From a checkpoint of a small class-conditioned image diffusion model.
Training: soap at rate 0.0015, 12200 steps, batches of 128.
Rows from block 9, named by matrix and row number. Rows with one number belong to one attention dimension. Each number is 128 + 32 x the weight over its row's rms, rounded and kept within 0 to 255. All counts start at 0. Numbers have three digits each. After the name is the row's rms in percent of the matrix's.
# v: attention value (model.blocks.9.attn.v.weight, 192x192), inputs 0-63
# proj: attention output (model.blocks.9.attn.proj.weight, 192x192, transposed), outputs 0-63
v.85 118:159103086107151172113150051215118095116111123141096156138116137136074173197146140195184080138157186066114153112172144110093107188165124177107124132100119122136100096151082087083065125135157134
proj.85 092:112191097170123139145148117182140145152197158140153097184181144166150118160092118053114088151102161148179084106132104129118099111156168103131169140104159115099150157102136103077152140160133075
v.86 106:143128095160090090142072131165142096140150168125145144111159141118139112159130110109115123156146136144156140071214205101180123125198141106184157152150151055135168112091122147080156054155121168
proj.86 101:122141107146138115119163137113152144166154163038104124103138152188101172235118120096188149198094104177087139167073104183176110157105152136128138179133080155165149065134151101165136160121132117
v.87 098:115085132104115128153114086140123095133111128118106152086120118137125097069106114109106140143139125114051142159109111138140137134160133150084123092169154156103156098099082108133163126080143094
proj.87 103:091134146184129159134159120137113088118190078135109102114136126108116107099188060025157144094118115159124119091069149069164146128104123150156090096096116155105127069135138108201111132104102157
v.88 100:100165109118187095128103073136093160158152085110122095115158115173091118156166197116155106181119127173160101137112080171199075156084095103135152119042124085118154083081080138119143101156107107
proj.88 094:168116197137138160109085147041156194125111155089111174136141123124125092147118114108124119200168170132132121168164209101130100127135103085120174153133116176102097111106142104084146184093128132
v.89 111:148169158165105134137168085098129097149101105136132122109087076153132048111129117136110043096096134067153117170150160138119138118149138125203126118166136193141181094053133124155093178122185150
proj.89 100:112136080109114107110074142138103070124132110137109142055137136139125161123126106074128072076115147107105121196120178135140139126121143120181109136107114150107100127170107121055105188140119153
v.90 113:117176180147129148111143137143133084103100159119122161089069173096160181149176080174153133100130144077094137163121088106079199129091148113171108129143102085166112077087114096133141153147082027
proj.90 104:104186121137075033125103183106128038144127134156121118108090162149099177134141187082123170098126081137084116099124161052083091183145128189091152223095141093141133091178126184129195152131112129
v.91 108:124098205151107187098136109111152191095161126081130112071116161121128111140139153081141074139072132120109120128109113039072129103100104153134107147162118140132107140106142199134119149150096072
proj.91 091:138127150116124146097154141087118083121089100091100090129146137109153146153111081081114114082107120142125111118143094167098109164170123133085149126143135101121138151162117152170169105156122105
v.92 117:147124120083103131122134144131131149126166198129144100143146177095113145041140131089083099156113099223151145109113159118134154093124166091153158129090157102093106156106186153205150137105073058
proj.92 099:149089072145120106161142125060156128125156132130119149157091151130124122084212106113069114138115111138128136109140113170144101133099136107166160138142127117113162115150145181134147123100130131
v.93 105:147153126117149128122133125106073131118123124116111112133135149047090087065182100036163160114100077128120100155053128154103137119076159086041144141144138117088159186170168162150125112049119150
proj.93 101:163072162162172136155145122147174074127127078134071095119126157114169171124103147043079128102182116124083094143103065158141100100124126138125125169109132096145147116106155173125102152073153121
v.94 092:082116155147093174120140107176071160121154165133144166060157126037154140130123145163099140161165161144108098086136118067172127161137115185075062120139125148145125124158142122109062144099111131
proj.94 099:126100108102146137100112090135138176134131147033115155115132119100079086161061146184137032122125129128120141131150173191108129168136210168126103141112156141133143055120106140172117108156104128
v.95 103:096123105094110117141113111161180081128159092103151051166116149145085105150156120091152113136111126113096146125140169105137159084083176125074148136102099120106102151090146117141134115127063166
proj.95 097:136112139128140149138131104122081159125178154206115116079145095177130048153146148095109138113113118207153124105113127125174093143139112113148145061095121117141158116090109142109106120093151048
v.96 097:112144157106101114143130179119150106152133133110091146118202070117131183156096158148134114110112160149141066136133209079115127136101153106132176212103102148134145058116159091117118167106110157
proj.96 093:123149151084126095129179121163141104075133106157143143105167069182108131159112090121124126056091147137123125089094115174174112145078177123138181177122171185131146109089169175126075101143152097
v.97 102:114104136135102142114116162112177137145085126119131105162135137108182094158177084111180161124144123151187154140190169076136161103115206107131167112147104162189169119141110116152149096132092089
proj.97 100:152091135134155118144186111150147147133150142160160134164151119150106122116168116116091108095125138133180142137115102105054122139100179081147176078130146170053136125176175090155096104131134100
v.98 090:160142112094122120130180188111128113073125159060101100075170097112122137150101118094125145194091144101139112131070116155112074106140118134137151109170139214124144137109144150071094129142087140
proj.98 091:131157116115135125136132159186058178090110054163122136131143130125106089100076104162154081149160170125076130112131155147109144180159135122147154071168135185148118073102142085120090160131143096
v.99 104:116075131156111102082197120125164082080106084075153122160095070135186122106160131131143143119098155094186149109173144095123152150099166144161094155124153107074143141126133101098165153104125120
proj.99 095:142020142102126144123071092137157137135116102176139132115093133132103069155157097063117132084072153182130145115106113159129108122158106171156033133194152163151134125108104131207157139101118153
v.100 104:188123163088082154095069122107064182094113154070102106114114147094103147134119137076127170112173096138148109118148049104086130131131091098079116092111090127128137101129161205129114089110159073
proj.100 106:089111178128151105174150105137158155147161180203175081083164158126180116099138165245099105160115118138144086132098153106125147136135192154086150077130125088095114131087136088198170136160169102
v.101 104:074108134150121159121195149094138170142062161116134113191172184159160176143144158098125097146100117117138199116141123160123139170102150111189115106101120099179142151098143153100105206166163111
proj.101 095:091154129122084133093133134121081144078129117174103125169122094143090160096159132170116122121184089071149137153178148113128138113187112148143098101147086140119070111115203130147164116144154118
v.102 096:135066110150142111091185188108103136140067185156100112118142193119161193148187115070148091129104085147141088155128100157178152131178106114154132173119194166175166138156149119127161090095109168
proj.102 097:160135136146061186150105165141082140146188119117135153144172142101171185093154112173086138140159097141137111132106183104116151100131103159182173151114079175114149101109177154101140148096102185
v.103 113:113133116166043161113129163155096157127079124144130121123157141143102130111164168129095166149189126109225112139213079085155156161172111111136083110137086121113155134139167099112113075129121153
proj.103 099:157101090130165038128138186158074112125114139143135186087165116198142107104126187097102106138129105149127122127119115111119101144056141216124084147155188092144176126155157198160146159150117147
v.104 098:113059087191093127115082129111136107141092112127159119141130168152128111117154164097099133098143102135174159212107159151175192185104101099109109114134167129108149082166086130120134085088101160
proj.104 094:135115043163129120173122139091127070144154132108155121111075112149169159108120191156085151093090169133096105122161122100135095087145125095143119129131105111111129087055147157120124179128100118
v.105 099:067113123078116138147140093155114161161172139125120148085119108086128111162126138072162113151137082136163097096129115089111091115150120140127117185136151159176124083107129176144140170106109095
proj.105 104:125125111115167118123089149113203121137133135191136145129189133114122158121093144164118144172136183152130111118164195173130133126092163127120125158131136168131148135148128045136096096063140105
v.106 094:107047133095120157113101172154103165191116097098125079136132123163132133138107101141087119054048149173164107093144089120143122118185068107110107128122151131133136154103117159175079176096159101
proj.106 098:146125100114127108122126135102150118136144104103137121143143124120125135093110119068133114045218169119121091105123190106080095170087111106116114138076121102133134154121167116073151105063143140
v.107 110:108147104150091116177109144123092086109110112125095138075160091117134124099138140075159129173098099070113143135093150097173179137157133125097152085098121117174178082111146128089129095102099057
proj.107 097:124145115146133150103113135097210129136170120172126156077135148159144148108122125167092095206132129151158141139155137127153086104126163117100167140115157196126131082103178123146121078111109094
v.108 097:027122079131102145105117121137116146138137143153144109135065116060090113156119157135133143170211120078064154150124100120163093099159139188159074120104093147104183141168132112160152073152073145
proj.108 094:162116083080100168123173108056089090107123131090117113121068132106116142055137139090122085154126131140136089085121196065171148087133147104156073118031123164124108145122096179118146134171076123
v.109 108:061123107135166144150107130143210078053087110121097144100193112155152129120069188132153138118112129096117064131139188186096116171127160142115160127127138123151112138092148106121055167144123126
proj.109 100:207108173097106133166156128150047121120162098107137103102125143140095110147106130112133090141100085177157112142148090119114101154111143114121170104173105219111133169155106144103188142100072105
v.110 116:113014177129129157142181170118137138129170122134127120140072107179128117145142092095151091119094128099150139081154124138121112176163154143116125133130127061141070117122076124109176079151148146
proj.110 091:123077174104152105132126148077159134115097112068089145078152117146105178053151090130108100087154095136111149166119088130098151124134135201115149073174139098096164131173134123155117137163155129
v.111 100:057092146155128177129115119109143136077151162168161111125109078149145165111135192131119127215239108142117184073087133183128130098174164122052169133118094115107160168157160069104144149128023119
proj.111 092:171082093128150170112180147109063133072099167136144178062101096139100119149150110087112164166149071072152118160125151074152127148118078098114137121145106142109103201195149165120034149134108157
v.112 113:098141137126068115076137155130108175134135081150146064109041130120072151054173135086137151115108089091144131140151089125128149111095107108142154137156082137147164098199107157137145115154096100
proj.112 104:120102135129140146127117141113152083169144087081157082041047149153123153209106187085213100117114070163109147157113175153159088124166097096079155160082097169134115145123133185138131044109102090
v.113 119:234130107068170107183159103087157083155133136087115162092145181195136071195078167108066131140113158149147122086081100185148076102096102073107168123165182119099121126124112120144143156098155154
proj.113 102:095091080131095170112081087121088145146121106184144138105178148141137151057157116202139143151154167091099138173133175076183171133117141064122151139109116154106132154133093174182096081135103112
v.114 101:063148095120129138176102102090155109097139106073076155122137121132177153117150150097134199136101143138157204120095164093101209110139140153134103095107190078184157144164140118093115139101114135
proj.114 093:181126083133114102093093178102170089123103113153128152096076184186096144113117205114111112156101110159158114197184169098152133113127139094135073040138102071120151162119117159131165126176122150
v.115 117:091142132120105152088132130166160118122120155106115113087134141076113128118159074115094183164145175156112100139152139054105185078159142118149133172120087147139156145178152161134130124151092157
proj.115 095:181153106189139125114153139131174073135104165123116141106145144162157107124110123176165097157138218136139108114153120126174123203120111091100163184157157130175128135138121111121091103149108144
v.116 108:156123166146148151113137136151152099162157100167110139135075146115122116098127127117129078115213135156153106097176061098099127147137056137069106095105147139137057123151157134108076119157193144
proj.116 099:159099144151142165126166184130108173142122133125142132120106072104095101156145144129113094154089139109191118204095090104115100139114125127069162157129107206135138135109160129138130147139137109
v.117 106:103164168099081104041177169164099102129121110130181102157166118111102138135109118100096151122153110139093136140139127127127143068063108121128152166090100154128120105164122099166161121176114074
proj.117 104:171161125096137154158116125148130150135145113114137094125178130163178144150150140122172070115128133178158110108123123092075131167187116138137194127138112155125130143091095104081191161084124120
v.118 123:086077130104106094120122092150068149126170119140132140155076151074167124151113118126139128128142158133096087108192139143116094171097052114094092141099069172147076104147089170180174123093135151
proj.118 100:178099116148072097110096094159124151155134127131156146116127108128118126132101131114083130120164147141180140135171131101124110107111106107121141115136149216134195123121123108132060159059152135
v.119 117:171146103098125112128174110114160176110136151102111130116106163127114119107149140076139111147166113157089114157139110133176149148093071140125105115138069165126120150119099142119110109200174152
proj.119 102:085082133112117048153128124086117089120120119171167142120139191155120155167156129174099144112108096178110144165142129176141093127106110118091141133136161139124157113112046138138174069148149148
v.120 104:129163075120176131063191142113111134058112164100109131081133115104123134154174154035093073137086132107159179143140096156119165090108155112094143090213086136131201138136082152152085082171071125
proj.120 102:124159122106107128159097112102163101122050126125166131089118124116117147104142166154162216096139109186148132102094201068108110164100130092054105064100145117130102086124094158146191104129124132
v.121 100:145206156121134124137120154165152117107115076144142135148133138122150133073168087100120163140116098161095127115116113120147138065162200080063156125154084162152145121146101091191154095150116141
proj.121 102:105185148142145183074101167157111159121125130070112130108139146068073130181190086157094068122150121146135109169182140206164100144114145078122101050113150132145107127156115137087124136148114135
v.122 112:129154136121121104110126158165079113104070150120163118123128188175077131088074094105138185160095136136157096126176068113132131149162159091175178130142035112107169132129102119158173111145151078
proj.122 095:158166131116201148141143102083168149115095146087124154157121059137149080181126099137144068149103182153190099121112174156088159156106151082161126090156192147132117166105038058137095106129119181
v.123 113:112051174121067132137114147172076114083103175136105144155071205116074136099095139060101124154190115128113095155168134149183202109164136111163125117124083151099080144109137116146173097149129127
proj.123 099:095077193137102141111119216135146153122094194166110129145120124131139144180101138140110142133109122157161119106104131141154068129108091159129151118112119188126146174188199204104146157168105077
v.124 108:094065093122091115140106138175122081155154097164133114172154062108089091143124164102166145061098195136133093104098119175216075109144151128134120112096094071089164098157128131143142091121143106
proj.124 100:128078149148116174132108110109129129140144126106124154112102102108132114167149127172077160101120173111170141088101103126170139118125097149117122114074149050115112117071122165159140142205118106
v.125 120:137161136107119184086151157134122124156151116118118135112123194100138116110143057097142121154176099125155142172157094119077107158096109100123180107136167114118157097168181123137137166072149098
proj.125 105:115180127124123168153153078161142127085078068144162127132125151102138099149159049150115180165124072115053084108093101110169137134142143152132130123129134169148109111098096131075106093162149099
v.126 111:125103120130102170189102134191169116109045093137163067123157135140064097120119142101134061145126124107139187104077122131135127107125119126132159105094126123105100131136191147102099168135126122
proj.126 098:157096117080161111113140128121117071131149063133149147089081166137159097140149178100164188088130123120086149101109125092092111134142136149121141141056110066140148120143132139142160107098141112
v.127 120:112111094177107138134139178137179141152137159121160124103139023109130120104187154107139120103164132099110106139120152143173155070219165154129143156124136093158166160116112117136069117131104125
proj.127 105:120116149184133130119154138152129161126113096082140135106147099110116162211129145148206124030119126115083107165156145095132124157083127139082180135154142054133134138130104091114204159133138147
v.128 066:127127085073138078109082128144056135108144130149067118162099154170130148127132128156135126101163117095107098132184158116094110098109093086167155180103118123153142170131154113134086133149123138
proj.128 084:146096058140190089144143170096128152132153124114092084161187111155180099127105159060161123087156171146156164184109095180169145165147174100088147126110095157131127167146154112108140163124119118
v.129 086:128117134120166159118127155152085137133111170147136171128123147144072132111173186133103087131123149094104148145166148150112095123186153186194153135155124122136141047122144063072119115135147142
proj.129 092:126168110105165055144148110132114102154196205099128096095173114154186107101075179132099129142137113137205115074166090113130108202104164149159131148151113149160146111152103010122091153122159080
v.130 068:155169131170104163189158129068164141134120126139159132074135156139137053145101142108195104157133146141117117098116171169164130091147091132078109081135156118137095090126152155113160159140150102
proj.130 089:111138173134088134100143132154138117083094090150089172132082148109099148139140117177122132108113124149133106158116139132101122065075113179146110075091165128097133071120156111076127030178141144
v.131 066:123143172125053132153174101138123127143127096087099035120103133130168120111044092132087100137145153121108060141134125124146116129116160153100111111149164141177108147154117092114177179141155095
proj.131 083:094091138185187128118106077047175132148149116129073103155090074106121116123159112122141108122090125166117144125104122095138155086099161069131162064137133093070156130123192171167076136155111178
v.132 063:229145144137178129146130151123160127105119131110107228180097125105190206131133141141162128161152081139156134190118143132078089188145200139131160119081163155100128116125113100115103126218127166
proj.132 074:112127158154139137159152164149129134102185171046110152087160127131150116044127112192129146150097036099156122117136165110063138139126094088138122188128096155106113140128103128189146146138117168
v.133 063:099104077089126022071109148165105155160156107116181138143106174215090192107119045141060170138127138120160151122087094135136146045085152081129094096165149079114088137134126157162116074100116091
proj.133 095:146147090139168105189136133158110131136161126121117060124117115133126180156097127053136123135171134116056148117155131168115090180161149157142127108140071119176154130126125023092123167069157149
v.134 059:135145092125167124147144092183138084149117100150113154144094069120160155088085149112131137115198124103218141144118115134163110121095173069154204149092087178084184087152152138077109115127119069
proj.134 080:175153119170095155122171089152094169129158119116112103060126096116121129155084136133201129113116082128121125070133101111130122106102133164115192140216101142174094109125166009143159137115160072
v.135 054:169142109088073160135179147141115117112140173151187184114121128165112160105149194129101109110139116112124112126104172178104149114102120057185115126130125145137180070125188087107120130164139101
proj.135 080:126163100086180120130139111099100089163114129145107104148164107146158148132038116147113066176162121136139122167172038144145127202174129160125132095135104181117174123074150067144076141107115105
v.136 062:112124121065156112133146179181123135099180168084133150165121129101115136093127130159111120177134129123161082147129141150144105147133162183134130140159113131107190139123166124193087166191136149
proj.136 076:096124067082150151078116048180179143113069157108168089186112094120128185074118146125145124159102124128054100207120117163115116104157140163107095119143146135132115119114113139135142131137159162
v.137 064:067124097115086131109158093060132164125053061121132071100126100108137145113170147124144100112125121133103151171174130078078126157061118127107140113124113141108087157141151102087127162111131087
proj.137 085:135095140147140178134080097156185139168128090124125130143079175124119089180200125239139170154143194098133151115094153211131089067132185176060146126137134120115158136118113135136096082151163129
v.138 056:071079117152062156119113137120146136178116158139125162164156152158115169152127127162140079065106078121078174065176156117093177137155157101072092108155098148125151121167111115172113118089078096
proj.138 067:129181160136154122163152094081135086101127112162149155126097130117121106134082162107183110164147137182158159157107079191128125088160080179157064212128155144107034101101141147074128165153112119
v.139 061:183141135117191156166135167131085143066148091136100098169166135140123131159119144068103053115111114143112101133128178193127136106099141115163138140139123126138169032132133140145122202161124152
proj.139 086:141087151102090091136118161122186084111109130106077109117103131154120061117118111149153179125133139138184070121123099146077114131174093120184126207092127148172134072080139170158162102125133127
v.140 054:117096129114168087079138159190015094085149158161074123090094140119105109131119089097121114099157132120157115130182083152126176125154135134080114162104117180080135119162094128083116146113136132
proj.140 070:083145104115153131158122219127181127124138163190173081109117155096127109170119127119186085068141082101154103193142115139133118173091181128125126113126127140152092143170085083096127084152129099
v.141 067:121124122108085087086101107172070090095125132108146228165090110154126175117108175157133141201122149119148164107126158149150151144160175159096091142132146093142098082095150112140093120134158193
proj.141 083:092129116124170080146204099096134155135134107123121113144149136180155115043132119128132141159128129163163109160109171172120092201138124088091136197123115100114105113062154155146109132116094160
v.142 067:121120135148116120131197106101091174138147124158087209128159122074132156084116112093166132150147142066154151161114161141096127151085150140125120117124146146140108084148173128101094126101156130
proj.142 085:146157145130191154153129080103134083152122156081094167099177168140143140140107097172112164144136105152119167165146116078149124150137119112172155114119095133157155139086149095158123153053128100
v.143 068:126080167098136129163109114136190116127158094087099184150054186113166163126117158133084145160116138108175115163127140127155187104197124094156179151097094108097137105177050130064139129161147148
proj.143 084:120140137142174180114134141134064147063138120212115102152136151113134142133133202130157109128117142106128131080156019131195162155112125175129161132120110150157162131073148070124125080114126181
v.144 095:127097154076116129127126111163121182119189123132100118188117113098113152120125111124121096150122172125142122174161068118149128087171177096135078125100053100102118076078144083083116122135169091
proj.144 091:124097157091191118078123129117181088125098159180153087106098127163116124142120128096081159083133142136086144110177153188074096101134156099089097168125149115193077128138109161163113106169116092
v.145 100:088144160130117136140127136128164124093187157158152091080174041124110084157070195160100184163118141116166110119116144109146150178107105103118105116139109076064152096096125158151125090114114107
proj.145 105:130145188116170131142145142059129117134103172176119105134103143083145103109085116105127105198144120099172117130067135142130123102149108143104129141128153129133118160129172048157116077166139145
v.146 097:101106122150124121210167129091117096140117158147147132095074136065112175146076152186107166143110174142099150128134141116118158109128150136152079097122108129160127174100107147154128118149182169
proj.146 103:176110160092134169144095126164136099133142145178118142106051194084150155091123092104120046110166148122117112144095116195062131068142173068127185090114187076136138121203120159103180181142098150
v.147 093:149193147134154159164066133076141078154086095155123095161128131155132117178060075149114178126097077146160122110139127144129113131203120134102164130136123087146081165101133105092133100192156225
proj.147 102:122124135121179167108112157120185134129101134116148119163104068105107181111132090110112113169103087202079121150139136138168157088132150170096099120132193124151143172109141171080136171166116154
v.148 096:099131156097077124193151140088138103136187064150125120138126106193112107176125146145163083165147147155134101127107198159118140069131145070181138082103151044106132143137152112111123184099103199
proj.148 108:140136131144126119153157160199143134112096134068105079108099185059166184145106079099069147103155172098121138104113110087140112171094093101115156122152112117145134175087148106139143149134126116
v.149 098:078129082168141105154136149089168186149095135101106085106137061153124122220065031153089160163110105152135131166094153102098109090115107104131201138093120144100128162149079120165141149172106058
proj.149 100:133092100143191112159102139142143057132140124056119048170074122056155169136125106094113145135132083167079078112142139190136135156091108135123127164152170095114128113130077108159127123157087117
v.150 107:086116105124206198166168133115166073145149095164070110153114161112097149115128075164176071098163123123111142100122133063081137168170086088106097124111105096120134102130135081123149109123171129
proj.150 111:135076124188129145179112105112110096133130144078124066118154133117157098160096115154134147131046147131157141149131120106146118142081091113144185157133147120150162153075120177116150119154123156
v.151 096:130130111139196158099151111092088158131096149149080119135170111194096118148097128101108117133191164101150148180052122113129139182127116127156133139142153140174100063133166116094198197093177132
proj.151 104:121139104114189150137159113058128126114172179125094197089140153144163094089115180170140078143130135128115126149100127156141162139061110115141063121095134141134104137095110168141051132127097139
v.152 101:107138147125109117130076151116179113104143162089083131122109093051148098203135054159130111156131128136072138119085119131162107131120118100113109152119144139143046133147118099100093204140135135
proj.152 107:093075104139093157083119170156134056178158154119177077106095142149157149128058116156183130126126153106121139138166126095126115063097095098150164140119136119085145181180102118101133111116112168
v.153 103:148118103125110116122088084097093112151133077132061174094102114144174114137130212157131142113132109096096148133159101130103163158161145142081145167118150128133215133160077138140089108090160121
proj.153 100:090105106120142164128155071091129098155130092117150152069142123128087136105142129149168138099103115074127166189131150074155158118191110116152097135127054110134105110151028154135139106092131223
v.154 092:124113144207141058118187168159101166130141098150135116095141112115069100134111122048167109141175104126102150165160113122167134158163102138130104115151122019137139122110126094082088114118116159
proj.154 105:134114157200088121077088162160164071141176120119159080131101132072173084121110090090088106139133078106141132113123134232119134102177153147020079094111160157134094177170108089120140147103127112
v.155 108:130101151129163135098091078122128153153132150098107133140100151136129127093104207145108129070107164127179154117182111110119142135147147072103093153124096038151103087143144163149104103136124157
proj.155 115:083154156113151125131121100174153117150097121162124120144085140134115149114088103124130159085199161139150147148089179120100162055202087097196123100113194208115123021146089100126091101162135100
v.156 097:165130144145091113125198095117189148087105087078078102111140136063087163154135107155195123116119093105132097115160094199134153156117153145155166194121110075125115108146149138082093073143115181
proj.156 098:114121207151182180105116134211109154146097139180117102161107095073108099150086107131195205114112157126159136146126119016134093111116109086117133103134113128105101129158104093087142159130144180
v.157 087:144032143089098064179148093130122101133179098107110204138083196129100122131093113119069153172159171119116164144120129137107141136107148139102205081131115097108100133143118159125169145141178145
proj.157 102:163143099135126124142118102127158123136173124142149102182146134087175089163116106154077068129109150137138141111177168101117152091159098158146136149073135101154096182091085040166085180088159113
v.158 100:149194158198136112156136065079078205135154132052150123147169125115121158168142096114145097151185139150153081175146152153126114110087032134169069129136065123181190144123101169141186107169111111
proj.158 105:164107136206129120177102099141110058124160117147135138192100099070119129114146102175137131169121147139103105129035099121091173177088082091142173112090189105114145134175137155100108141141131120
v.159 102:115129134136179147105161148118152095124162091116140139179128146121152185176142166116201127142140105116177128128203144110183105107101154157160102155077130039086119075115090131108112174125149130
proj.159 104:106133160097092069120094112101174144134149094158117105074096131059084123143136076155120103139098121117115137124092151119161135149082158168077088141108150139150115053124118099074113076083121131
v.160 093:075155131107128187133093168137120123139117105161157081125121124082111145141125150111111095116142144116116148138135124097184090125170160120087153146061100075096091145123154148122204107120127079
proj.160 115:105176123096095097106156181114158112093138095107255127140104166110117143189176132102132126154118177118134112153113083128168119170078135132092192146106108119146137146133148056100100107173120122
v.161 071:105151056130113116168109122091082166142160185135145124166135097157149097119124072145117160159147088101137116129138132151150158116113137141163069137156108096190144127094154080149087179105148165
proj.161 092:112115141124193146111152158094175123126155105143127112166097134087085156170097108114141089195109103160156117164163133114110089111144141145174156110114121122117113128109204153100138089118118102
v.162 090:147141121136136147189114079134157155091133102152107192126095109121108156150052133150159164162099102160109129138109135108108126128105077165097049071147085146180126147093172133136126144120162153
proj.162 114:091121136149127115094089152052131161100122146157148177180133090112148173147112128153107096099147062138163153079172130244079134127157134166155094143156128160130099133115113220130163152126147154
v.163 080:103166096111143138141095091165122098177112198109127149115170168149107106152165081117164108080147153117141149147129095074085087115214125121118192149099134118076117114128084150114172098136105151
proj.163 100:126116194131091109152175132123150125147143090144065081124116140139129121114149095105186145120083157148060106126126147101174130169128102071109154180097124106120146142104128127138181083070149139
v.164 069:050078168146150101178142067144166142144164156064124192121113129145121118170097107138171122224005147152133121151119112169126136134145099098133150089142113131128135145167179139081174088122130145
proj.164 094:143156142140153183087069111158165206122093149138118140185171110187120163105102093185088097105140108113097100092142185195049107107118099147182078125057191169096126120177077133074153151138115167
v.165 075:119188159089124117149108156111101092095119107124119114116139116122110144150111157130136078087114155083168162098117100055122123079142167064104154149103104134082136072147138136084143133151161076
proj.165 087:094096137171108115109119106119141131166104117177174137114143177134117174146157141139145145121046141110080089201123109121166101165078114070105169177139115128175145138109146067164092084158128088
v.166 065:131131185124115154090078157117107168134082084095066207125165158093107124110128178154153155189215099145108132145152075094097125124146107106113158139141101085115107113142088067116120113108120118
proj.166 083:132078163146071158144110155138102124137185102139098158118123154130135171099095137144150166133160101198078140146057138178134137108127124095127189189101117098148144146057144149127135149095155108
v.167 084:165156118082139152101100134122101147061125084226112129119104102113098124095128112114173141081124111106142129144098193100139156188100075096144183156133111157125098093108128130099109088190166134
proj.167 098:144076129135138110159135119160134094135120121125138144109124150144127170141119135131098124137170250137124151181147059037186119108118104104137154097148078068117126132194157104158089128165139134
v.168 089:117128116111092152087121143124128103147108114135106061140195111105128135118095148170145117134095159136136154122168083121122101123114152099058187148103144091104149102134151147117146122201123088
proj.168 103:136088097141102078143095107117136101155155129130221129139135132126155196072153144107105161150132103150145119201112128080177126160079160088128144157134093123173110153138132134233135104098114130
v.169 073:107089194146112094170151102140170118144101183070146173128115130113143133178156154083165155136133135151169050227144126119097095112125106186161087120087113115132184128150146100128130133123127156
proj.169 093:100120150108162198068112136179186177104187173118166124189162113112116108150147143142138125101141128123166123103125159166149132149128193148122091135177152157170115167115115122079118127126172110
v.170 086:097093133137146090175164052142158138118163161070086180135098158136164146138123141136127148173112132149147088118124142140137112077115083173194066088117147128155140159093147118129116167124119188
proj.170 113:154159168091131147105064042105120086129110143134127103123119047091149119114113132139150179117171099111160110062160152170074140124134113106151089084123195148142105127169120143114154162127116171
v.171 071:076146117107128133116060127167115079162145124126102065118162129113154115140081093092134157124126157089169094157147112142130123126170166122116167077163148129098154130185129161092145111176147087
proj.171 089:153070064185108138133188073132083105131110114134154099138119167162093114135152136104130103114073131152082117171111112053157106138077110116137091116114128099128124178045103130158089168155128101
v.172 068:109185185105112122145084116117190183230115076144104086136148157160137113168128092117152163104150131159107149080170142086091171098136144135158119095126104134138096116136115157180148118112078158
proj.172 076:164124180124177111133134125104077135096115113090158150102123125132133121084074144109200139120146148055146117172133100160112049183139159099088132133098140193154138142130116131106179120083114130
v.173 098:137133108133141098139122094103168148132189155107073211133116145089154128141133153166086201178153093168136113131089152133094163141128128131144087113146166130191122131136073066163125166112132161
proj.173 120:107150116147147141099128128144097105112111115111141183118164130100127104159138116107154120107122053091144147072170149184060154155189102175150130099169165141110103105172075165147200163111137171
v.174 070:164167128095070121079127141175192109147108141142131143145131132116173088093167142154117159144116175089145140118128140106170138130129117188171131168113095109151111180122188115104098085060115102
proj.174 082:102182113150132125156123149176117130170183144115077151119193114136122141126136128144138097171120151147121133150111173206084075128121027101167133151103145111085135134149130132151138145113113108
v.175 077:188140109112134145058139208113142132103144155175097116157152111105139196188115121097117096061134117140117172132148177074125163102158101136103120077100114139095136073144114166122088060131132150
proj.175 089:137099096137148181136074160152076168162155131115071131066082091122113080099131092172161203093128169077136153152092154125135110111100150074182059088127101158133153077097186159137125118127125128
v.176 098:178059101146131157171109147142100108091160130114110138092099111094141092124093116144126155079117117102061076149069192175130140080078125142141135090125071132102103123094141178119092117058104100
proj.176 104:097084146165108132110068111127160100118084168165152140099095114096072191131166133132157144095175115155208124117163146129101110129139113178164184104129178152148124117105099131134118159077098163
v.177 100:187174212128116166051110104162138112093119139107175121117134136128129137070103159112153153156202114086150132152137203139101174164145144161097161098133157142115126136087163085139133129133136120
proj.177 101:097190192125134135110194213129091124106142121114128082128100153127122143146124122125129031168101070188086146133068132139097073142089170126104124164101134111143148119187151116102121118140093095
v.178 101:093104142142125071112116102155097083194131111136127104122056133106122124133167149102065168101085101144109121123080135114114182130139091131142127166067093066072117102158169158133145099180118125
proj.178 106:155102088137052178106121114100167123124158121113142166151134092133067163094111137152170078118121116106105144177163115134125108111135124108098183174116118055091122084176136132107098121156092126
v.179 098:190114150149145145138126141060108099084165190095079115065154106141125138152130119177148105124121111121128149123053188116067125129079118142145147123122144098110123088139131142091123207081089141
proj.179 107:094102165158104151126082120022160087175085176160146122090135141143135188089155154141113091148132124121162154126131183101104087122157109153127155165174067100067174151145112143075130036116139161
v.180 102:134189129160093101169113113188103097126163156117147142116130144104081144174136131147097150080136137081098150168132145126189095147078108170150078060088045090114096153079120134113166120186146091
proj.180 109:113132072167156185090101131152105175133123150132153106127158159164129132077119120100124110121085084143184120159171149163197126072157086128179124086134126139103121080173092138162113155202123110
v.181 103:188186082103134109193135096100123139075156097111143140119134100178149169189111193090091115141171165095121122156126123143153089090101125174133064108094144110111073147138132144123079107073107134
proj.181 108:111192115093116077107042135102117068105096126109113109218128121158110137076150152119099127086116143171185110164137145135132211125176139075135126106076162107176072143140099131102226200137089165
v.182 099:112046181113226117165155122134142105138150104103121107169102157111050108140152129077125082095143131114150134138116141129034145163120098106140116073109153187148101137158145146110156144106119113
proj.182 106:128103119117071145116128136156098139123180125139132183153133076121147178069127116150099140093106124181163130097078140141092121123107085150142116091120100165067115167128106138183129125082133124